Weights of a small contrastive image-text model: text encoder width 256, adamw at rate 0.00083.
Rows from block 4 of the text encoder of a small contrastive image-text model, named by matrix and row number. Rows with one number belong to one neuron. Each number is 128 + 24 x the weight over its row's rms, rounded and kept within 0 to 255. All counts start at 0.
After each neuron's rows are labels from the 100 texts, of 14848, where the neuron reaches its largest size: "fires on" is the input token at the peak. Only what is clearly more common there than usual is listed. The data: made-up waving flags.
# gate: MLP gate (text_encoder.blocks.4.mlp.gate.weight, 512x256), inputs 128-159
# fc1: MLP up (text_encoder.blocks.4.mlp.fc1.weight, 512x256), inputs 128-159
# fc2: MLP down (text_encoder.blocks.4.mlp.fc2.weight, 256x512, transposed), outputs 128-159

gate.123 [ 98 131 153 132  94 143  96  75 154 101 124 119 106  90 146 147  90 122 142 132 115 176 134 102 159 115 149 109 160 151 135 108]
fc1.123 [125 111 110 111 134 142 120 139 159 171 126 172 169 140 111 155 141 122  79 147 155 116 189 100 115  92 149 127 110 144 114  97]
fc2.123 [119 145 127 148  87 143 108 104 113 139 133 106 122 132 159 190 122 131 153 117 115 141 144 130 131 122 115 126 157 148 140  95]
fires on: "horizontal"; "<end>"; "a"

gate.131 [113 132 112  60 117  86  80 177 111 104 121 128 143 147 108 143 106  96 102 101 127 143 109  94  68 151 125 143 167  99 132 134]
fc1.131 [120 138 115  80 160 189 150 152 136 155 138 137 112 132 127 133 117 107 119  95 131 104  93 153 127  86 136 117 101 135 103 140]
fc2.131 [146 135 122 144 147 122 135 122 130 116 153 152 143 121 134 116 130 102 115 115 159 121 157 138 167  79 155  69 151 123 101 106]
fires on: ","; "horizontal"

gate.45 [130 102 114 157 154 165 117 123 147 121 156 150 124 155 161 133 145  80  96 122 143  97 104  96 137 116 109 153 116 117 149 133]
fc1.45 [127 211 131  99 138 136 132 139 146 157 100 118 153 125 125 158 174 107 123 144 164 138 121 163 118 130 122 139 146 170 120 131]
fc2.45 [159 101 126 121 165  73 175 134 120 138 126 114  98  88 125 112  95 136 134 155 101 130 114 122 119 148 118 153  96 110 128 145]
fires on: ","

gate.348 [102 119  92  91  93 139 157 118  94 123 124 140 106 165 108 135 118 138 159 101 126 113 143 118 111 163 109 143 100 117 121 131]
fc1.348 [104 110 128 103 141 145 123 133 143 154 164 101 122 101 139 103 172 146 148 155 104 121 143  82 114 113 117 146  87 123 156 143]
fc2.348 [117 159  92  83 110  80 100  91 144 116 111 110 105 105 127 104 146 133  99 103 164 104 142 112 113 123 118 116  89 155 145 145]
fires on: "yellow"; "<end>"; "teal"

gate.161 [116 182 111 123  85 145 142 114 101 149 129 176 141 119 120 131 161 129 142 107 138 111 120  99 157 180 141 173  77 165 123 118]
fc1.161 [166  78 145 111 121 129 157 141  93 171 151 116 134 143 135 156 151 151 122  91 142 151 122 140 136 109 121  78  93 145 132 160]
fc2.161 [151 125 147 109 149 132 150 114 149  89 104 152  97 162  86 123  98 142  72 150 149  91 109 121  74 158  76  97 132 125 117 153]
fires on: "horizontal"

gate.364 [ 70 138 140 109 116 144 128 159  93 110 151 136 126 163 115 126 131 123 149 117 150 148 174 107 120 149 112 109 112 157 157  89]
fc1.364 [136 128  83 155 143 117 136  87 151 113 126 161 111  89 135 132 106  94 121 148  88  81 144 136 120  97 118 113 104  97 112 129]
fc2.364 [136 123 123  83 118 148 116 126 152  91 118 122 151 137 131 176 149 145 147 129 170 136  94 115 129 121 134 115 108 156 122 139]
fires on: "and"; "yellow"

gate.183 [100 110 142 107 166 110 125 113 117 135  84 111  99 112 155 116 127 135 135 100 113 132 137 107 144 130 142 129 136 111  96 100]
fc1.183 [134 137 137 117 124 134 138 119  94 124  96 129 122 115 140 130 177 168 139 107 109 142  94 125 149 107 152 107 137 139 160 148]
fc2.183 [115 134 128 126 110  89 154 146 109 128 124 116 118 145 137 113 194 159 115  92 124 160 124 147 153 126  80 123 156 123 168 156]
fires on: "horizontal"; "<end>"

gate.443 [136 160 165  97 100 126 123 119 125 121 142 127 101 109 141 159 108 117 133 153 138 143  95 120 108 132 147 139 176 128 155 106]
fc1.443 [128 117  95 138  89 158 135 110 147 101 152  95 135  99 159 182 173 115  86 121 117 126 120 145 121 151  94 121 161 131 156 108]
fc2.443 [117 138  80  83 112 149  99 136 125 158 142 130 139 100 104 105 132 136 125 150 129 126  93  95 114 141 129 159  97 131 134  93]
fires on: "red"; "circle"

gate.506 [111 132 162 124 130  93 106 110 127 149 108 143 124 110 155 132 151 128 131 121 140 161  93  99 124 123 173 115 141 146 130 156]
fc1.506 [137 119 116 155 139 136 169 117 153 124 141 109  80  52 106 100  87  75 132 100 106 146 123 123 120 154 110 114 124 157 114  90]
fc2.506 [ 90 105 146  96 127 138 144 127 118 138 165 116 111 166 120 190 127 139  91 141 130 128 138 129 138 129 146  94  95 128 137 106]
fires on: ","

gate.308 [ 92 136 119 129 115 110 126 137 158 106 101  92  95 155 139 155 150 119 137 138 134 152 144 159 138 138  76 135 105 125 156 133]
fc1.308 [162 135 102 108 144  71  76 132 131 132 145 156 109 152 155 138 125 129 154 138 161 119 139 129 142 161 159 141 166 128 103 146]
fc2.308 [135  67  85  61 117 175 160 138 116  96  91  89 136 150 123 115  97 144 123 122 124 119 114 121 126 166 175 131 135  82 107 126]
fires on: "yellow"; "and"; "<end>"

gate.253 [ 99 111 154 138 114 140 153 146 124 151 133 113 102 142 110 157 100  81 166 102 156 128 123  83 114 132 129 115 145 148 149 151]
fc1.253 [129 104 142 116 169 114 159 129 126  82 123 105 141 111 130 107 115 142 120 140 186 142 109 137 146 116 113 115 126 102 132 144]
fc2.253 [126 100  88 107 143 132 124 114 128 138 176 122 153 168 109 138 105 151 100 123 122 170 148 167 123 161 164 144 104 136  92 121]
fires on: "yellow"; "blue"; "green"

gate.67 [117 163 154 140 129 139 103 139 121  90 127 126 140 142 120 139 103 115 111 163 144 144 130 123 102 114 135 147  71 136 142 147]
fc1.67 [112 119 111  77  96  88 103  69 110 118 160 159 136  88 123 143  88 131  93 122 153 173 114 106 104 100 171 119 138 131 155 145]
fc2.67 [ 83 141 160 122 159 142  99  69 140 114 133 125 105 125 171 131 154 103 101 158 111 194 116 122 131 100 128 160 137 190 148 102]
fires on: "orange"; "and"

gate.260 [165 161 108 151 163  95 143 104 131 157 119 102 121 113 144 134 100 108 174 139 150 123  78 128 110  79 149 164 175 154 125 188]
fc1.260 [145 189 144 109 141  74 121 110 107  93 141 133 147 107 105  99 120 132 159  82 120 137 183  81  92 154 108 164 120 151 110  89]
fc2.260 [113 131 140  75  99 159 166 146  98 153 144 139 131 177 123 103 100 164  87 148 137 149  78 102 134 130 155 168 149  87 101  81]
fires on: "red"; "purple"

gate.411 [121 135  99 128 134 148 133 192 136 155 138  94 157 194 136 111 176 120 155 128  98 161 143  99 136 142 119 188 119 145 159 110]
fc1.411 [111 132 143 149 120 131 171 140 113 107 119 107  78 138  64 110 101 126 111 134 114 150 121 160 147 101 109 129 116 130  84 149]
fc2.411 [ 93 129 131 154 123 144 124 113 178 124 150 130 117  96 123 130 111 131 124 138 125 129 127 128 110 175 158 131 127 129 131 103]
fires on: "rhombus"; "brown"

gate.33 [138 160  75 107 124 132 110 141 129  95 135 123 157 118  86 122 132 150 123 124 115 101 149 108 130 105 137 110 112 162 112  65]
fc1.33 [ 73 113 122 138 106 105 133 135 106 157 112  86 128  93 169  90  90 150 113 114 120  95  75 140 123  86 121 110 142 130 174 147]
fc2.33 [154 119 136  99 149 146 131 142 114  90 118 143 144 152 104 158  88 142 151 100 148 126 138 151 127 147 162 123 125 134 102  83]
fires on: "black"; "<end>"; "with"

gate.147 [117 173 131 153  93  96 114 136 126 108 119 128 139 107 154  94 103  91  87  87 138 118 175 150  97 152 168 125 105 150 135 114]
fc1.147 [135 106 141 159 151 160 113 143 152 107 133 120 167 115 114 119 111 150 136 107 106 140 114 147 122 121 154 102 118 140 160 123]
fc2.147 [163 155 155 122 121  67 128 121 133 123 142 120 155 104 154 145 134 120 190 102 153 100  95 106 116  59 135 101 115 142  88 151]
fires on: "and"

gate.129 [184 140 171 190 130 123 157 101 162 106 165  96 150  95 141 128 106 122 112  88  92 129 153 128 119 145 136 190 129 121 127 137]
fc1.129 [136 131 148 121  99 137 126 131 135 107 142 144 124 122 134  82 141  98 135 112 165 128 110 142 121 128 121 103 120 119 108 117]
fc2.129 [118 141 134 132 133 111 121  74 125 104 123  97 120 125 127 136 188 120 105 107 110  81 136 154 155 148 107 139 153 145 105 120]
fires on: "brown"; "<end>"; "green"

gate.9 [122 103 158 149 126 126 110 151 137 130  99 135  94 124 137 106 126 125 155 170 126 108 115 109 169 151 175 126 109 115 140  94]
fc1.9 [ 96 124 113 113 114 136 154 169 111  88 100 116 123 111 107 142  95 136 109  99 137 106 164  97  63 172 140 100  89 103 159 131]
fc2.9 [172 134 155 110 134 141 130 135 101 165 134 124 113 126 100 157 145 129 168 149 119 139 172 138 118 132  81 148 121 150 110 114]
fires on: "teal"; "rhombus"

gate.61 [144 149 145 154 156 111 102 131 128  96 128  59 122  74 143 140  96 122 110 146  84 137 153 134 109 102 113 111 149 167 100 149]
fc1.61 [ 92  81 129 112 108  86 147 182 119 141 135 141 132 130  77 138 141 160 130 138 132 125 133 124 115 175 135 115 109 120 160 116]
fc2.61 [164 133 138 102 159  45 105 165 150 130 137 145 104 121  90 113 119  94 104 128 110 144  98  94 122 129 132 140 105 152 122 142]
fires on: "orange"; "yellow"; "<end>"

gate.189 [152 141 105 136 101 123 122  96 135 117 149 149 140 127 133 120  97 135 124 150 126 138 105 121 157 142 163  86 127 129 137  92]
fc1.189 [ 90 131 121 134  91 189 144 140 103 119 145  92 168  76 120 124 108 126 162 103 124 130  91 151 133  91 149 102 139 138 124 106]
fc2.189 [170 112  92 107 132 155 138 120 126  60 123  88 127 114 156  93 154 172 107 115 126 137 111 162  77 149 155 151 143 144 138 124]
fires on: "black"; "red"; "purple"; "brown"

gate.99 [ 92 109 101 127 109 166  76 129 108  98 118 122 116 109 128  92 152 171  78 156 135 128 130  88 117 142 116  96 116 140 104 105]
fc1.99 [112 119 151 125 135 127 132 156 127 129 172 122 158 120 141 106 122 143 124 155 175 139  85 119 150 121 104 139 124 100  91 117]
fc2.99 [105 137 117 112 126 186 111  90 142  73 113 120 107 129 159 133 130 109 117 159 130 172 107 126  78 145  68 139 121  70 104 107]
fires on: "red"; "<end>"; "blue"; "black"

gate.275 [104 105 145 156 152 161 166 154 131 135  98 107 134 183 176 100  89 151 136 107 162 170 115 119 120 104 123 132 152 150 155 135]
fc1.275 [ 89 108 121 151 126 167 136 147 112 113  98 153  79 136  91 164 182 100 157 122 147 147 110 180 140 116  55 119 115 125 142 106]
fc2.275 [147 143 129 122 152 142 127 110 107 122 127 127  73  91  97 150 110 163 161 124 130 136 115 104  88 148 147  96 117  93 127 164]
fires on: "<end>"; "purple"; "blue"; "teal"

gate.258 [125 104 107 185 120 146 125 110 136 130 108 119 103 118 128  81 151 155 113 164  91 142 111 104 147 113 151 134  91 138 130 138]
fc1.258 [155 165 144 116 144 163 114  95 121 129 111  98 150  92 132 149 110 126 133 143 123 107 139 157 166 145  86 130 130 142 134  95]
fc2.258 [ 92 149 133  90 112 111 182 167 123 163  96 128 149 133 107 101 109 127 182 126 117 128 111 154 148 163 152 138 112  59 144  86]
fires on: "red"; "and"; "purple"

gate.107 [108 139  95 164 141 135 125 125 122 152 119 196 113 110 118 127 126 128  91 164 115 166 122 115 111 137 138 114  80 147 143 109]
fc1.107 [ 55 134 113 115  95 131  82 124 100 153 129 138 112 165  92  79  66 149 131 123 135 146 138  96 163 101 139 116 105 129 124 109]
fc2.107 [ 93 134 135 146 119 130 124  94 109 146 139 130 156  84 100 131 117 138 175 141 156 111  96  88 145 110 117 110 139 159 124 118]
fires on: "brown"; "<end>"; "purple"; "teal"

gate.387 [142 164 136 126 122 131 123  82 136 183 116  96 132 115 120 110 100 121  94 124 161 131 142  83 167 124 137 122 117 130 140 160]
fc1.387 [148 146 105 118 118 140 111 135 117 143 130  88 144 130 147 139 131 155 152 140 141 106 119 136 140 119  96 127 160 125 128 119]
fc2.387 [ 85  96 170 125 135 126 135 153 131 143 154 116 123 116 107 118 126 102 120 149 138 156 154 151 137 131 145 114 104  91 135 113]
fires on: ","; "pink"

gate.212 [143 125 136  78 119 175 121  73 120 117 159 118 119 104 168 167 172 131 136 192 132 125 135 135 121 134 141 119  79 140  88 148]
fc1.212 [111 118 137 133 120 120 101 127 129 144 129 122 125 131 124 138 141 100  95 105  94 188 116  97  79 158 128 132 107 132 137 153]
fc2.212 [157 109 144 141 136 134 134 116 158 130 127 135 145 174 144 104 113 103 139 131 116  99 119 137 126 101 121 109 147 153 190 129]
fires on: "orange"; "teal"

gate.39 [141 123  69 128 179 136 131 117  95  93 118 132 134 110 134 136 138 130 122 102 108 162 115 138 127 178 121  90 117  96 123 118]
fc1.39 [131 168 164  75 127 168 188 142 149 140 127 143 141 106 109 172  98 124 144 121  73  96 133 142 100 163 119 136 113 179 185  95]
fc2.39 [133 133 117 121  98  91 114 127 134 132 115 133 133  96 110 143 155 146 140 109 117 110 114 162 162 147 164 148 156 147 158 106]
fires on: "teal"; "yellow"

gate.500 [141 148 128 107 171  94  84 137  94 115 116 115 107  96 133 126 141 180 143  97 137 129 137 128 142 115 143 115 138 125 104 110]
fc1.500 [143 171 141 100 107 143  97 137 148 141 130 133 111 153 129 108 137 144 116 129 128 141 129 116  93 136 158 168 149 126 145 128]
fc2.500 [155 172 143 126 148 132 141 115 103 100 115 150  86  98 161 135 100 117 152 115 143 122 138 128 111 150 152 128 151  90 168 137]
fires on: "yellow"; "grey"; "teal"

gate.227 [122 171 138 111 128 124 113 142 141 170 132 139 161 101 103 127 141 133 142 105 119  91 134 123 141 122 128  96 162 163 142 107]
fc1.227 [ 97  88 135 130 174 152 109 108 118  98  97 142 185 147 100 128  91 107 143 103 135 167 144 135 145 125 115 128 121 149 132 139]
fc2.227 [111 148 145 125 124 123  96 140 104 142 165 159 131 147 120 137 128 135 135 123 124 145 162 161 148 138 166 131 103 121 140 175]
fires on: "red"; "purple"; "black"

gate.91 [159 123  89 110 105 106 150 112 127 119  99 155 122 137 159 115 123 160 107 128 107 119 154 118  96 138 153 104  83 112 148 115]
fc1.91 [168 154 133 149 155 147 126 108 154 113 149 118 158 127 132 137 110 170 102  87 168 157 139 103 130 128 114  96 125 140 112  97]
fc2.91 [168 117 126 125 185 139 130 135 116 132 122 124 107 170 124  75  97 153  88 144 147 141 117 161 125 135 132 100 126 101  47 151]
fires on: "rhombus"; "crescent"; "<end>"

gate.218 [134  98 115 117  98 111 120 126 113  85 111 134 114 144  99 125 128 178 124 152 152 151 130 149 126 141  95  80 137 101  87 131]
fc1.218 [123 114 146 125 147 103  98 109 104 131 101 153 113 118 140 149 102 199 133 137 123 109 123 128 160 138 136 122 141 127 103 158]
fc2.218 [157 138 140 172 130 171 108 157 149 143 131 149  99 169  61 114 160 164 148 119 171 148 126 142 133 111 105 147 103 158 126 103]
fires on: "black"; "and"

gate.103 [102 138 122 138 132  93 179 127 146  75  97  95 130 127 128 141 125 122 142 128 143  94 100 141 133 152 108 104 134 130 131 159]
fc1.103 [107 147 142 126  88 117 153 143 117 132 141 139 132 132 148  74 144 162 112 110 134  96 108 124 109 156 141 148 116 166 152 123]
fc2.103 [111 141  92 119 129 150 109 110 124 173 141  40 142 131 133 139 138 131 151 151 157 118 102 152 107 161 112 137 150 106 141 124]
fires on: "horizontal"; "<end>"; "with"

gate.471 [134 123 133 157 140 117 149 140 136 138 124 138 104 120 170 127 171 128 142 193 163 134 138 127 106 120 121 112 106 141 132  74]
fc1.471 [ 90 121 124  79 131 136 136 108 118 165 127 131  90 119 117 105 102 103 145 147 104 127 166 120 101 131 137 142 109 132 142 124]
fc2.471 [139 104 126 118 143 154 139 108 155 161 156 104 132 105 128 165 147 135 128 137 143 117 134 136 149 128  84 144 153 152 135 122]
fires on: "<end>"; "a"; "blue"; "purple"

gate.193 [119  88 172 145 109 142 110 143 126 179 138 123 139 164 137 129 148 159 158 118 122 116 131 118 132 137 110 102 176 117 142 103]
fc1.193 [120 138 145 137 126 124 132 149 135 114 122 138 152 158 156 105 104 111 124 105 123 150 177 119 107 149 115 130  91 150 152 132]
fc2.193 [142 122 126 125 119  97 101 155 151 154 162 130 115 113 141 112 165 198 156 184 137 131 120  97 100 167 105 116 165 117 103  99]
fires on: "yellow"

gate.390 [ 95 122 140 129 100 178 154  98 120 106 140 132  95 140  69 114 140 156 136 139 127 111 140  95 172 126 111 158 173 118 124 108]
fc1.390 [130 165 185 105  92 124 142 114 145 136  91 154  98 103 117 141 136 156 108 152 164 147 106 116 156 114 139  72 106 157  91 119]
fc2.390 [146 102 108 161 150 107 103 120 129 121 131 146 111 100 151 120 138 135 116 137 115 116 113 154 107 137 116 104 104 152  87 109]
fires on: "brown"; "<end>"; "with"

gate.156 [137 140 102 115 132 132 142  93 129 107 134 176  97 117  97 126 120 152 134 149  70 129 142 134 157 131 109  95  99 116 106 114]
fc1.156 [110 120 137 130 137 143 105 165 111 121 125 120 125 118 143 150 153 117 122 131 175 136 154 135  97 126  92 108 127 137 186 125]
fc2.156 [129 150 117 139 136 145 144  93 139  83 119 141 114 117  99 108 111 154 131 129  89 114 127 131 147 151 143 137 132 150  88 114]
fires on: "purple"; "with"

gate.137 [ 75  90 188 161 123  95 103 126 132 113 146 160  95 102 117 119  99 108 144 108 125 120 128 110  80 115 133 122  97 128 132 162]
fc1.137 [124  73 133 134 103 124 166  71 139 140 172 139 126 140 104 146 170 169 132 173  98 129 125 108 104 131 141 114  90  95 126 114]
fc2.137 [135 165 121 137 122 123 134 155 138 136 166  75 147 115 148 131  95 113 120 102 148 115 150 157 130 167 128 118 114 109 177 147]
fires on: "brown"; "<end>"; "red"

gate.57 [163 149 118 135 165 123  94 115 159 109 120 107 151 118 114  90 109 121 135  77 109  79 107 162 179 135 130 102 111 139 146 123]
fc1.57 [115 108 109 128 116 113  84 155 111  99 164 147 114 122 117 116 161 109  80  89  96 125 106 105  94 119  91 121 101 147 125 114]
fc2.57 [ 98 112 112 106 155 132 116 124 135 128 132 141 122 110 170 167 139 125 111 128 110 138 107 122 109 176 102 107 115  89 111 110]
fires on: ","; "circle"; "gear"; "brown"

gate.127 [154 117 126 182 116 164 120 100 109 128 185 121 123 184 144 148 116 112 156 112 131 151 138 150 183 132 167 105 112 123 163 101]
fc1.127 [148  91 153 128 153 120 137 143 104 102 169 121 122 122  97  91 137 136 117 141 117 114 183 110 158 110 117 103 117 122 125 104]
fc2.127 [150 107 152 115 103  98 122 158  97 127 149 136 122 119 144 130 110 127  82 142 110 122 141 120 122  92 137  71 175 154 108 128]
fires on: "black"; "blue"

gate.133 [142 133 102 170 138  72 123 107 102 135 112 148 147 169 146 112  99 158 155 107 157 123 113 129  88  64 167 163 128 127 142 198]
fc1.133 [126 143 145 138 160 155 105 131 124 175 108 127 123  97 154 125 138 160 151 116 127 117 146 143 148 108 139 117 181 136 148 118]
fc2.133 [ 74 161  88 143  96 115 123 171 109 134  90 125 162 115 151 105 143 109 104 129 137 125 135 125 160 123 123 135 185 156 158  95]
fires on: "red"; "gear"

gate.342 [130 119 150 116 135 121 114 154 160 175 137 175 141 101 108  88  95 143 105 148 136  94 116 132 121 137 119 115  65 111 105 131]
fc1.342 [107 132 107 115  93 126 133 142 176 175 136 144  98 113 111 116 107 142 132  99 147 156 144 125 151  92 100  97  84 108 142 150]
fc2.342 [174 135 147 119 125 125 116  58 128 121 110 121 113 184 133 183  90 134 126 104  94 103 115 123 158 116 149 146  90 143 116 124]
fires on: "purple"; "red"; "rhombus"

gate.462 [171 138 137 124 167 105  83 167 123 142 132 131  74 137 143 150  77 128 129 151 120 165 132 118 138 142 131 105 100  86 135 148]
fc1.462 [113 123 163 142 134 114 164 162 130 100  99 113 129  99 155 176 116 156 126  98 158 127 123 141 147 158 134 127 131 160 125 167]
fc2.462 [ 73 119 114 120 109 108 143 161 111 121 146 173 102 103 156 136  81 140 128  97 126 108 112 127 144 163 123 141  82 110 115 141]
fires on: "brown"

gate.130 [104 161 157 142 149 148 125 148  94  95 127 107  98  80 143 114 154 127 128 149 113 115 135 150 118  97 158 146  98 126 116 131]
fc1.130 [153 118 117 161 109 124 130  96 100 169 124 129 118 125  84 126 147 148 142 111 139 152 136 113 127  83 137  61 127 102 125 113]
fc2.130 [135 170 170 137 159 119 147 119 129 180 162 124 143 138 179 135 127 121 133 110 134 117  76 101 128  94 134 107 121 146  92 135]
fires on: "purple"; "blue"

gate.448 [104 111 141 103 114 133 123 126 114 124 147  73 131 104 175 110 107 161 132 142 124 117 161 133 131 116 137 108 131 112  58 152]
fc1.448 [118 135 164 149 117 135 127 114 125 145 105 123 133  57 157  88 121 121 109 136 125 109 112 108 146 101  85 121  80  80 137 168]
fc2.448 [128 153 145 146 124 131 114  74 138 112 121 130 113  92 150 175 147 129 162 127 121 175 166 156 131 101 118 147 102 103 144 134]
fires on: "teal"; "blue"

gate.22 [103 127 133 145 128 124  96 127 123 133 101 131 136  68 124 144 129 152 104 137 163 114 129 125 160 155 155 123 148 129  87 126]
fc1.22 [131  82 102  96 126 138 101 153  55 117 161  91 116 117 137 107 126 173 185 116 167 140 113 160 123 155 128 110 141 135 119 150]
fc2.22 [107 143 135 148 113 157 128 170 106 125 105 186 127 129 118 155 110 134  93 166  91  93 122 123 109 151  91 163 144 134 128 161]
fires on: "red"; "and"

gate.168 [149 112  96 132 136 145 116 106 130 163 116 115 148 143 108 143 102 127 180 120 119 148 145  88 149 180 140 144 129 126 110 126]
fc1.168 [116 132 122  74 113 145 118 128 134 142 139 183  91 133 109 160 109 120 158  84  92 151 137 136  86  99 128 128 139 112 121 134]
fc2.168 [147 107 147 153 121 176 137 124 128 113 167 142 111 132 116 150 126 158 143 133 144 125  97  94 163 128 172 129 129 126 122 118]
fires on: "rhombus"; "and"

gate.96 [112 109 102 160 141 115 100 121 117  96 147 126 114  90 122 108 141  63 144 146 114 129 152 140 124 110 111 150  88  82 144 127]
fc1.96 [161 156 141 133 122 108 142 124 108  87 107 140 109 114 116  92 103 147 157 110 120 143 129 128 157 101  92 133 120 120 135  96]
fc2.96 [145 144 136 167 126 160 126 108 113 104 115  94  70 133 121 148 133 126  87 111 130 165 143 132 141 106 135 150  85 133 114 129]
fires on: "teal"

gate.124 [102 148 136 108 133 132 135 163 164 148 110 109 141 126 122 154 132 106  80 141 130 164 100  85 126  82 168  83 179 174 159 152]
fc1.124 [134 160 151 137 109 158 119 147 132 122 125  84 133 144 140 127 164 136  86 199 126  88 160 130 117 113 168 133 135 110 110 120]
fc2.124 [120 166 108 135 165 121 118 122 146 152 140 151 143 145 134 131 113 137 132 125 172 112 117 128 161 125 121  95 153 101 104 136]
fires on: "purple"; "red"

gate.489 [106 117 137 163 147 158 124 143 184 135 137  68 104  82 114 113 103 128 134 126 150  88 178 110 147 123 133 166 103  85 132 145]
fc1.489 [109 125 128 151 111  95 127 158  97 119 163 145 146 147 126 149 165  91 124 131 139 104 146 147 119 133 155 130 132 116  90 170]
fc2.489 [147 153 104 110 101 128 123 148 152 130 141 175 118 140 140  98 115 139 137 117 163 160 137 101 137  70 111 133 150 117 158 101]
fires on: "black"; "brown"

gate.174 [123 124 109 179 111 142 104  74 128 126  84 104 126 112 145 171 123 120  79 126 145 133 109  87 103 105 129 148 111 168 150 129]
fc1.174 [132 129 131 131 139  95 151 100  99 165  81 103 100  89 100 111  94 118 141 129 110 133 144 160 109 139 178 119  94  81 140 134]
fc2.174 [168 113 152 153 161 126 125  91  96 145 150 121  95  86 122 116 136 110 114 116  85 109 121 101 147 134 148  78 120  64 145 117]
fires on: "yellow"

gate.426 [142 143 141 148 124  86 103 147 168 130 113 157 141 102 130 159 121 139 129 128  84 138 100 116 142 125 108 117 159 115 166 111]
fc1.426 [123 168 106  86 144 171 108 109 113  99  88 143 151 107 176 138 148 114 113 145 151 119 125 119 137 142 145 123 125 115 131 148]
fc2.426 [135 126 138 153 174 131 144 117 145 147 123 127 136  71  98 115 147  98 136 118 143 128 149 163  86 131 141 117 142 152 131 158]
fires on: "and"

gate.128 [147 151 145 162 183 137 126  81 143 121 134 109 181 128 125 129  95  97 129 153 114 108 118 113 117 137 129 137 117 152 111 157]
fc1.128 [127 141 132  87 135  92 100  86 170 129 110 106 163 153 141 132 107 110 130 136 117 123 141 110 134 104 132 148 174 106 142 131]
fc2.128 [119 115 138 150 142 158 148 143  98  97  89 158  93 141 142 148 106 160 139  89 169  98 163 129 132 119 131  97 124  90 133  99]
fires on: "orange"

gate.136 [126 134 132 136 112 140 120 113 144 103 113 150 148 118 120 121 127  79 171 120 142  90 125 109 131  95 133 127  92  96 154 108]
fc1.136 [152 115 109 156 153 124 114 120 157 151 117 136 179 169 118 163 144 139 137 148 128 120 123 133 137 123 124 153 104 130  93 119]
fc2.136 [129 122 110 155 100  89 111 144 100 127 159 121 160 154  85 148 132 145 137  94 113 111 113 118 136 124 148 123 135 141 105 147]
fires on: "horizontal"; "<end>"

gate.449 [130  85 151 115  84 144 159 113 147 102 143 121 125  86 125 119 151 130 161 174 159 114 123 128 104 164 160 179 116  95 120 143]
fc1.449 [ 88 130  97 149 157 134  95 150 126 117 144 136  75 110 135 137  99 132 122 120 117 155  96 163 131 137 154 123  88 105 164 160]
fc2.449 [136 117 111 104 134 118 129 142 135 142 175 143 146 149 102 142 126 117 160 109 121 131 125  90 140 111 118 148 119 154 112  99]
fires on: "black"; "red"

gate.496 [152 156 127 149 159  96 118  99 135 114  79  91  90 131 135 113 153  92 124 109 119 135 120 141 124 133  96 117 144 126 164 163]
fc1.496 [176 161 140 144 121 158 129 135 108  95 174 130 110 136 112 134  97 119 135 139 114 143 133 123 147 169 171 107 116 121 120 138]
fc2.496 [112 165 145 141 115 114 155  87 142 169 102 100 144 111 154 141 150 128 133 115 109  93 126 124 118  87 103 133 130 148 107 144]
fires on: "yellow"; "circle"